From a checkpoint of a small contrastive image-text model: 3.52M parameters, adam_atan2 at rate 0.00081.
Rows from block 6 of the image encoder of a small contrastive image-text model, named by matrix and row number. Rows with one number belong to one neuron. Each number is 500 + 50 x the weight over its row's rms, rounded and kept within 0 to 999. All counts start at 0. Numbers have three digits each. After the name is the row's rms in percent of the matrix's.
After each neuron's rows are labels from the 100 images, of 14848, where the neuron reaches its highest value: "responds to" is what is common among them. Only what is clearly more common there than usual is listed. The data: made-up waving flags. In brackets: how many of the 100.
# fc1: MLP up (encoder.blocks.6.mlp.fc1.weight, 512x128), inputs 86-127
# fc2: MLP down (encoder.blocks.6.mlp.fc2.weight, 128x512, transposed), outputs 86-127

fc1.277 080:479369502511507578451473498512608584403471508469426488554452503465407480415535443489540466569484495520593497380519436513535559
fc2.277 065:529514555497543697463493477520524476395490553505436453469428491481509525436571483489532522520414505599513538487409474536542467
responds to: purple (68); red (60)

fc1.258 078:584511538542515549489467486434485419499408490544496456582427469546632476427616481532620464513404548515519563516457557518494489
fc2.258 074:520447511455510518484485470437456540472451487522458511582519511546542401443548631508574451519423530547565530549585480539499393
responds to: purple (74); pink (55)

fc1.420 105:579477482469538550449559602558441428556607402531455491412530504524588518577496521519459529436453460464503467575331542531464454
fc2.420 100:479479511503491639492485509538474476513470590593453494523554478488526605486478509495518477498511492446538456535511543516558552
responds to: blue (75); many stripes (29)

fc1.191 103:458552502522632530434550523605525414447442532526448473480444467442531514518495454442420573471522514551574499558487516598551480
fc2.191 093:516491469488557564462557504518542450541454505599497582424578423518465518423511453478421424486388488468505529530471506533424446
responds to: teal (95); emblem: no emblem (76); white (55)

fc1.93 130:392567453462648520418604477409506550514473564537524477423579449373483527483472430520473582475468621495514491531478436520536563
fc2.93 136:517512494519546537449582516378550620467475632553535534476551444512523528438468466585463523533471546506488409511387476492575502
responds to: diagonal band (32)

fc1.185 093:456486522457577403513474508433506527484424516612505522514602443547505462432470495505523541471497528500510501482522517500496371
fc2.185 101:506559511558608452453506514526518564511441547481490500489547435502477461566491546506449530489497550446494442501501510511561405
responds to: red (47)

fc1.165 121:507466532484533507463485477581574512525413496561414502465571468401468443341501492438481409580473508587528513472536506512476666
fc2.165 107:456441528521498672513457514498495416421459551555459428522511477496473549378516451451573487499460444578516528491531453500510567
responds to: red (90); emblem: no emblem (85); grey (73)

fc1.481 084:499491456510567499514494460469599551480522509494446511561421455469497463385600488512500480569454451483585543511555458454452548
fc2.481 077:508483477478492643568509472521484521511600512527457514586504567522460528499520496541567479502480387545495442511509486507515491
responds to: green (78); black (53); orange (51); three horizontal bands (27)

fc1.486 083:509463431441573467494521497550466508583589529439536560431560536520521510530525478495417508531491488494538590525490485549393491
fc2.486 072:477522475405494530434566459520434527516527469439429496394584483475571466565536507455445494526561480489483506478567464484480531
responds to: red (70)

fc1.119 095:505407484528534547484536431533444418547429462559474555600456474479505493487546598514486493463427436458518508554581556537497508
fc2.119 081:542447513418511628415447508503444449535507479570495513492569485501561515468576463509531480496369427568504574493508539532495462
responds to: brown (79); emblem: no emblem (79); yellow (78)

fc1.370 100:534466454446590481484491529496465469568549432495568452428505485588524428496522497431508572560454545460457584530453557514469596
fc2.370 105:533472482556485435526482411570460497500442529505485544492518440482489508473470574582487490516546474478518443473537524473497521
responds to: blue (98); emblem: no emblem (73)

fc1.288 092:524534411479521479490467522539536442549584500521532479521468542510555435489545444466504534502527486478525564573421563470478573
fc2.288 073:534543559513422613499540558566475518519496491510467510580448500499495501617442503521466449461459546432544476515429512493490475
responds to: blue (93); teal (53)

fc1.17 098:495499456473497477485590500548521488568484463529542508476540484449503511472481480453444559487473593502514542522487459467463573
fc2.17 100:535485583518312504550400538474517610543496468567527511580542619474493531505463512440522475469512454446465509465529508516561455
responds to: blue (71); pink (55); teal (51)

fc1.321 110:420539446539461431550488500646531428517466445510541517540522583555530559465472458444507506467572431482591468575443550484484529
fc2.321 087:493518513489240461546473454476490519530481481471520481508480568483511510532552506497478517502571529527485529522471476489532543
responds to: purple (80); emblem: no emblem (73)

fc1.306 097:523533467449538507442522471543542490529503522586517460472429470545527475521554488413451555562519514471515543495504556524463592
fc2.306 107:486483518497514505525484404541537454539507474521498602506549526563454570493464489511533420503570417486537395457466483480470514
responds to: teal (92)

fc1.475 088:436462391489525504518600513629488403546467404452517575540464496473475521482523515441502467440534476452546524584426552558411534
fc2.475 086:532555523520319467513470457479482532477464524450544440465457593494491463597493488480482518550584593440490489482482475470498522
responds to: teal (70); green (59)

fc1.190 093:508466512485621524437513545571496549471541582463522478446574507543473538462410434502521531545560523510575473510417525503515578
fc2.190 089:507494531482530538488605509408508456569418530530582513426601403483513514457523520613388496494409510455466494498565548482456522
responds to: yellow (98); emblem: no emblem (94)

fc1.15 096:492575501421523508456443517469603566580563555474471446444572523442474492534530522531474473393519533483528633542462460500461542
fc2.15 104:510429387395542445449497523544374556558524492473493562431482477475510389505547482511568525501523405498513519521490451442453502
responds to: teal (76); orange (74); pink (59)

fc1.430 085:526499478432519545495527445515437548581524416408557467482495518487424502539590488542471486472442440467484626479487505520356499
fc2.430 075:497435445484521527475542460466488476581500527532423450450585479484487521533561504492479476505464405471493495519594423507467577
responds to: purple (98); blue (91)

fc1.473 084:501467441486556552338537549534614498455459544558456515551512497496540482455533491462478530431477441460565496529498492512454533
fc2.473 074:499503558519541665611453546552475464469552526558530494530580487468464584535464451451530467549439415475511466429578595456454453
responds to: yellow (50); white (46); many stripes (29)

fc1.111 088:505503471438559572451572457545417546507453411473553576440479489458527543471548533512462505526463439476538513589501498503397408
fc2.111 076:512545457432479580493479483560471396581523500547439485513590496480541518505516474444469465512473380589492498484527457507508540
responds to: green (93); brown (78)

fc1.433 084:494466472513559497444481472562599566373554483447468504555475481388443441464557437539510530516497517465498476451423458528516519
fc2.433 081:519536500519469599478515463498547541446564485452353462492428569506493468487544503504492540446513520598513479503499539507610500
responds to: black (99); red (76)

fc1.392 094:519408535420613541440483573456520555449447503536506471442540483511533462370482467447527469536544478487605617481515473458470536
fc2.392 090:499424571511558570474466481345528476558453469545545549526520465512544534461499582513604451458424391525526558494589522527489453
responds to: yellow (81); green (53); red (53)

fc1.378 129:616573462513491471489459583466499551466461537559514580482600463532517546417522462522542538546529487423519381483344511496486496
fc2.378 131:495471506532327407575449514512548560520518456524502481568491610499543496442427546497506509487608475515486427486552507497557442
responds to: border (26)

fc1.169 093:495441479532551537412596566489620537431453537574387476571425516435523500500500505436448532479492540436569445494469467574518485
fc2.169 090:488506456472525617554465518599488395525544524583521517424579506511493633448528467420470527541444379572489483491517612561450459
responds to: orange (64); white (63); pink (61)

fc1.299 092:572535515422515562421443454515534496554421502456533510530508462538509549540518518497438529429546483437528549474512464568441444
fc2.299 082:513442410431500584471556529565437456549562522646474499404504496483508446491545446479450520530504426501476526474464552467475547
responds to: orange (99); pink (69)

fc1.339 097:425417457435563539537472459549498505620566486528438501571441471485437520549577540519488492448452391479447547476458556533483573
fc2.339 082:517459449393512571464536477412445520574455463453519502489527484505513445489561466492500507498448475455488550527586423476489547
responds to: red (100); brown (76)

fc1.251 118:423512486429636518461548548412526488551468529596480505442570436438512446470464416521440531419448559545491501567444453477491603
fc2.251 133:516508579545539465437397542419579567441545599505524473441554470493495559450450476492556505526550580556535418517471485484586516
responds to: orange (48)

fc1.440 098:601508481438527476472436575470524478468562550408556502484465553550497469423512453495492527548523486484503598464455490412480557
fc2.440 088:502453543529511503509535522510483519551478494486430434490463453506445519686516471456515445404533476449526511500609499485482428
responds to: black (87); green (69)

fc1.331 093:508443480511521480373452469510548603397511511436437508467428549406404441438556386513562471550529511489513544405505430510505549
fc2.331 080:540579589514505633478432462449517531406474510518417489503391492510548476439533485521489517485492511632515491524486519472607484
responds to: yellow (67); grey (50); red (49)

fc1.236 094:513426531473663549477537555486529609449494512510453497454529447501595490438475391416527530495552519438549553579400469457423565
fc2.236 095:444453500523500607452541481423481477546437501559520583508566466481541544462515541570501419498430474514511494484530511585493466
responds to: grey (99); green (53)

fc1.83 088:514395421544531565436456494470593606440380484542443516592491453473461436368519490444525487580477427488558526483586458503453593
fc2.83 068:494521587485471741518417519546527470476516537567510463469484473473564522488514488462488519467470443543489472469531469508476480
responds to: orange (63); yellow (47); many stripes (44)

fc1.309 105:476498528495545394437402598487565564514513666518513484443527472489456528545506475512437488408514552477472526455505517532505468
fc2.309 108:492554492473559491388513515517427525490503551429428502423483518495487420545538572494460456528517522529524507503558523511534425
responds to: green (58); orange (52); two vertical bands (29); three vertical bands (25)

fc1.33 104:543513464531683523466519544463536522470502490523483455459576444490543521536545434431523552491484512462534499557412447443460583
fc2.33 129:508471469513486600447500479456536487506409490603462614510574493485554554430451551572461447511460529528473436493465463529535465
responds to: grey (50); brown (47)

fc1.349 095:462479470437519537532448427603516484591556472514425448547509428466476522562550499513422503444512381449518507511522528597490502
fc2.349 085:521456471446488588453479510411482504514497468545453513515535466517513486481542478477495525465443471474498566503583463530478481
responds to: orange (99); emblem: no emblem (81); yellow (78)

fc1.308 088:550431487529551565551455518471579545481544538474468461601366504439438451496601467538554466486415455433553605486453464458478564
fc2.308 082:479489501435501597583506443497479473516573499479483477557491543519511539522570454456595464508416381557484512512567505520448466
responds to: teal (55); white (46); three horizontal bands (25)

fc1.229 121:547391526532510356518415527512523547517509391593476572502593493499372489473406578553485512458546481542502493521492503541479421
fc2.229 133:479489520484547401498473511471603556543490433537569625461562488495443467449431550520417487518503517428532459496338495509444417
responds to: border (30)

fc1.443 113:564507521455529497509519548522519455540483480558412471388491490505565450462525460462527431476447535537498531500336507530483589
fc2.443 112:503495521567472620512450480522504421433416543513451477510488425484538580424501480508566490512429509589485538496525524507497543
responds to: black (74); white (59)

fc1.154 104:461508463462487465553519535520517461489462490512545499536509513473562507419436457467469476515532588597517465567476514419503599
fc2.154 092:542541520515201484582446520562471531515521528497490461580505564533505531455509477477487547452529541508503525485580532518534489
responds to: plain field (31)

fc1.296 089:470490519421547522473467437521528502588518487455486441506553456523523535588574492553435516410525438414495595488507541552493550
fc2.296 085:502407396443573550489476505467453559504542498568477588534492469498492429435506516507480506466425457411486547496454508510476492
responds to: orange (87); emblem: no emblem (81); yellow (51); two vertical bands (25)

fc1.287 099:443552453524453453547501512622536424498442423493518561545489559497588531441467455419488531493554509554560488610415532457530605
fc2.287 085:513526531467186476533509479517514506503509526461491467519461534501487489578557482522458522508568504522507472497534545491512523
responds to: emblem: no emblem (78); purple (51)

fc1.58 097:538374471549532554443444489501609557413435493445472524615486497438415526459526474507490533566455456438511459443531455542554501
fc2.58 083:530513551509496644463454465528502500422494526537420453495400489535569485520562444509568523503464429634492483484513507498599496
responds to: black (94)

fc1.104 090:528448495588545498412397461468539576425505539438504529483464519486441472519498430502550505568526529473514476382589404479515510
fc2.104 081:518515547502538684417434434497501525412505555514408465482437488503497455526589489524505518486491540568490491531460469516582458
responds to: green (78); yellow (46)

fc1.467 085:478468417439590426467557474548448575576542484441574527386520478464482528563540517475427485509496458447526594477504504541425466
fc2.467 077:493518439403522515392565455494422498526500566477461497409599458508493498548525507493457488503506422445489517473581503516475502
responds to: blue (60); green (53); red (49); purple (48)

fc1.212 101:526524493541645533423520556480529515440509560527466533415580432474457543549562423462497527532471528476566440497367493483446589
fc2.212 125:494504435506519578486537472464520487555448485552448606446581498493507543441458537533436441525511535563484380482420477526545475
responds to: brown (56); corner square (25)

fc1.502 100:501442475507548467515405507423573568451591544410472498487506473428419497547549475502537535453472492545524494421499443479485419
fc2.502 095:478531489455534577498501523494514558453626549467385487493429534486460443563568434478531514481476431553507501537483487491548438
responds to: blue (81); teal (53); green (49)

fc1.139 089:487412503442526514527512527621472423583576484541462436452515488506479563559439509488447523467435398524498463542402545586428572
fc2.139 076:521460471503499577443515469454385462516461499528542518390567453483480514426488511537441519517414523469508575507510500470450543
responds to: red (83)

fc1.263 095:538519469450615539406518550617510418484459506549456516439570529434536499448489527476457471455484478589529474575384523560497574
fc2.263 088:487535553506525551512436509550624471485542554487445511403575439452465546472477448465529427476492516546575394508490491488493559
responds to: emblem: no emblem (81); diagonal split (33)

fc1.63 100:398579425553529503491543487510418401537358525476459466501469481516506492487623535554481515509508467565534517521556498533535505
fc2.63 098:498414536433593548444478519411537573459563480557551549405572509511465535398459464423547467500465460464506528495449466489414489
responds to: brown (67); green (64); teal (52)

fc1.125 092:507483480554495549495572485503484422535402518570489526618402463488569494468573593521490498476463421513556508608565525536514488
fc2.125 074:510417537460577649464413487472493489487461496631505543486566447483482501468521456512510456555402443569475549510507535543475467
responds to: yellow (75); orange (70)

fc1.274 091:503470471553534535415427409444550613457496530520518551506489492462436429485507438512549498616499598441492452426606400491526553
fc2.274 074:515549550548489687424472435525453521402458595548429454498464447513464522492513474523450525488483554560485485514430469475584499
responds to: red (71); grey (58)

fc1.300 094:445505508521540560478543396506538418480448535442450438573413463434449491562576478551492528493477518501584552469509468518523527
fc2.300 097:541467402498576610513456538504587543470670530513377536543533515511451507464519448471542516493462467584521554529524549547473447
responds to: teal (72); white (50)

fc1.133 094:544476466476548472467521517526492570496529564448474483491528520458411511548589463449425496507514503414525618447495499604446438
fc2.133 088:497536447487525433370564600539476515484532543430415488459493497509486449527507504450445520481525571449499502440553473513507434
responds to: corner square (30)

fc1.503 116:426587512413570487409567519409517441479434556527484534465406460522565443418510459512525548489417536557459505515572487492558622
fc2.503 109:521546526561504472430458578476517437438549575447448487409521453511500532521457469482547487487506497483467453462515508531501532
responds to: white (75); brown (59)

fc1.460 094:563474483405539549497445509543548456634595450578485441426517554521540441523551568457470493522479426501500519535450554538497563
fc2.460 091:462472478491531577430496460618481533498438554532540542512509431489498534451484504587476479489448431436526479481527568481486464
responds to: pink (93); emblem: no emblem (74); grey (51)

fc1.223 089:449402457503567532380444509529632561420499523457406489555441496388443461473557422526515508513469500464544537439514481523486595
fc2.223 078:514513479529488641547468449487553528485533543558409478573445542500502531465512477480604511471464417612483467516483524521598497
responds to: white (68); orange (58)

fc1.161 103:446471480523637501416524497434535509427408564540526554438518482472439531436494487482513511554508540533460435460573416493521495
fc2.161 101:483530472448549615358541450550444517451464488548420514397493434507483479495511489437496506487477516511500510503431400509491455
responds to: purple (87)

fc1.413 107:421546461526603531429525447568485442506407532465450510545408425426475472544543551561435517446474532561532530508578492542576507
fc2.413 103:526471470413511533485439513474584547532626430577470519474623550510506567463471423428512498500540439565504476498430500470507448
responds to: emblem: no emblem (85); orange (65); brown (60)

fc1.356 119:549473472485491524452494544488538446478533501548442571516517484496561441424463487452469500459463416516449489575586466473538618
fc2.356 115:480567512536505610486506542550468440447524470493431437448471464502486541578497419430496568472500422412476575518561520519490615
responds to: emblem: no emblem (79); brown (60); white (51); black (46)

fc1.507 095:506509459528555526497488455478602461480512549495425489596425465494582451446629507554538437539448438542607555591484461443456533
fc2.507 081:503404473487545673509469512464485532491486498558478572543494509495495511460525494513608459460423395557496481525525475493503427
responds to: green (64); pink (48); orange (46)

fc1.423 096:435549528516465427552438494536563444495501500551545467527488515506465539499468467557535533447531464497506479519409538459513622
fc2.423 085:507496510516191442567471472519555525557474477530538507549534555486505529506502466512449500470555480475507538488461511483509505
responds to: pink (59); purple (57); red (53)

fc1.138 134:426442471524528540465542475439566561480361561549495504497513460434424454371481455465475526603468560481461515466561455471460651
fc2.138 120:527510560544491682520531532486477466463488545530498437444487471489485577504500458455529474534445505511505503504473455493507579
responds to: orange (65); many stripes (44)

fc1.56 115:445534458542476445552549507661513410532475431506578545531505558525553531488457484488487486444557463526546501616461526492477515
fc2.56 098:482552515527245453560436467517508551508445481502537508523504590517476515544525513502473488508547538509500493496481497490523505
responds to: teal (73)

fc1.346 102:494463493502506552518386417470592549464588525431458456527449478424424515583587462512510532481436482492547582429522475500487464
fc2.346 094:476440450471549630491474502490551548453616535518393515554394513506503478521565469497582503453485419563496527496463537490526429
responds to: black (66); red (48)

fc1.150 102:486454555422535528507472512474504515512482442582454493413504496469521460412484442474538403487488589554508604458412519494499594
fc2.150 090:533508516569513693540407472469447447460390484522496455542424444488539544421525538502548567495439492567509542488555556508527539
responds to: black (65); many stripes (26)

fc1.409 109:397554458473623514410638511429533532475451570524489480421557460423520535507507429513501544446492584561545471529459447551535565
fc2.409 117:481506514490570537428561514328503571467432622535488514482542418521558531400478500583505523513470594547484419494453434491571512
responds to: emblem: no emblem (88)

fc1.268 086:507512505525546541515470417441581497490400538525499558543529429489521476423570501526483474495410509484480523433584482495459491
fc2.268 075:490536571545523603515495526519432477479427465542581550398515457521560512518549545506484482518418441503505450468435511521472460
responds to: orange (77); black (74)

fc1.114 112:403462497461516450531534452443528434545447453568512462492487462516499425480484471538387537384478559541507532618532503485511443
fc2.114 129:503517507510425417494398486497574532548516500521512577453600542490426527465474533555452462491542464490494420492392513563547385
responds to: red (55)

fc1.112 118:472535494500486493537503521507523452460506489572559508523519510491552507448484427470514466497481558593460486553475536403515643
fc2.112 099:516534502488212469538469507554506488505501471473498427567470554495545520521549468458489541471568477533501541467576580489506440
responds to: purple (56)

fc1.222 103:524481554544553423403461536510527528475543574474606530446454489531402494562485481530480518498485540451474460424516500524560473
fc2.222 108:497536503509502521384470468508422490442483507482443440471451538500514475530503553489492505530542492556502455515583516498588446
responds to: black (86); purple (75); orange (47); three vertical bands (25)

fc1.348 096:383612469476591527444476469559507407504457560461446471520463469445512481518605495554419506492516456518607527554543492506562486
fc2.348 098:526468499461572642467365476471606563516591483608494576545563467512480559433503497472532476414465454470497527495510505482517431
responds to: emblem: no emblem (88); teal (74)

fc1.491 099:520482478449478547430431413539599489565558484549450455509558522510560480550535544454502505539483450460564496523576495513475475
fc2.491 101:490456507496524592469496541567461491480477527610491591582465475514516461492490444538470460432435446477521544476488628499512466
responds to: pink (100); emblem: no emblem (92); white (48)

fc1.226 099:532516475471630546443534600488485519460522576442536478497549402544535506500501373445539580532507576533505536485503478486433652
fc2.226 102:510462512530534494463573424450494526506424427570583629445588500473620468407453576576432485482481533465549472492429511522516448
responds to: yellow (74); brown (46)

fc1.19 095:464521481415524546506475464562447435622554450464513426496501486565595524554600511514491472524472380478497501537505530545491529
fc2.19 089:500402468437538560420514525455438567509513546529546561512502466487556465451456540520475503470460527436495551535491469517465471
responds to: blue (89); emblem: no emblem (89); purple (67)

fc1.124 098:380525448457626577409601550387506509550469539560501478458551475437445522540461418495441604470448548428454501533485459501515558
fc2.124 092:504518552546517574479520534393546570476509592582545526507504443465502557489433479572422579447411513419470481455465530427550503
responds to: orange (52); diagonal band (30)

fc1.382 116:600530492521520494455485616459508558476465540529501607454607471490544533438466474494524528546546529398543395536395478514460451
fc2.382 132:502392410512450477553501489474555517533536469564434571510548585520507492440449557504485447526505457554514432484489467501542410
responds to: white (48); ring (32)

fc1.198 096:481426450387587443487530475511467572554554544445493444436582516517505495535538492505436505517507484496494579444556481534406478
fc2.198 089:479523433425554475463596483499415515573458511448511499378581456517491435572509519492412516532502475438489546486594473515463492
responds to: green (60)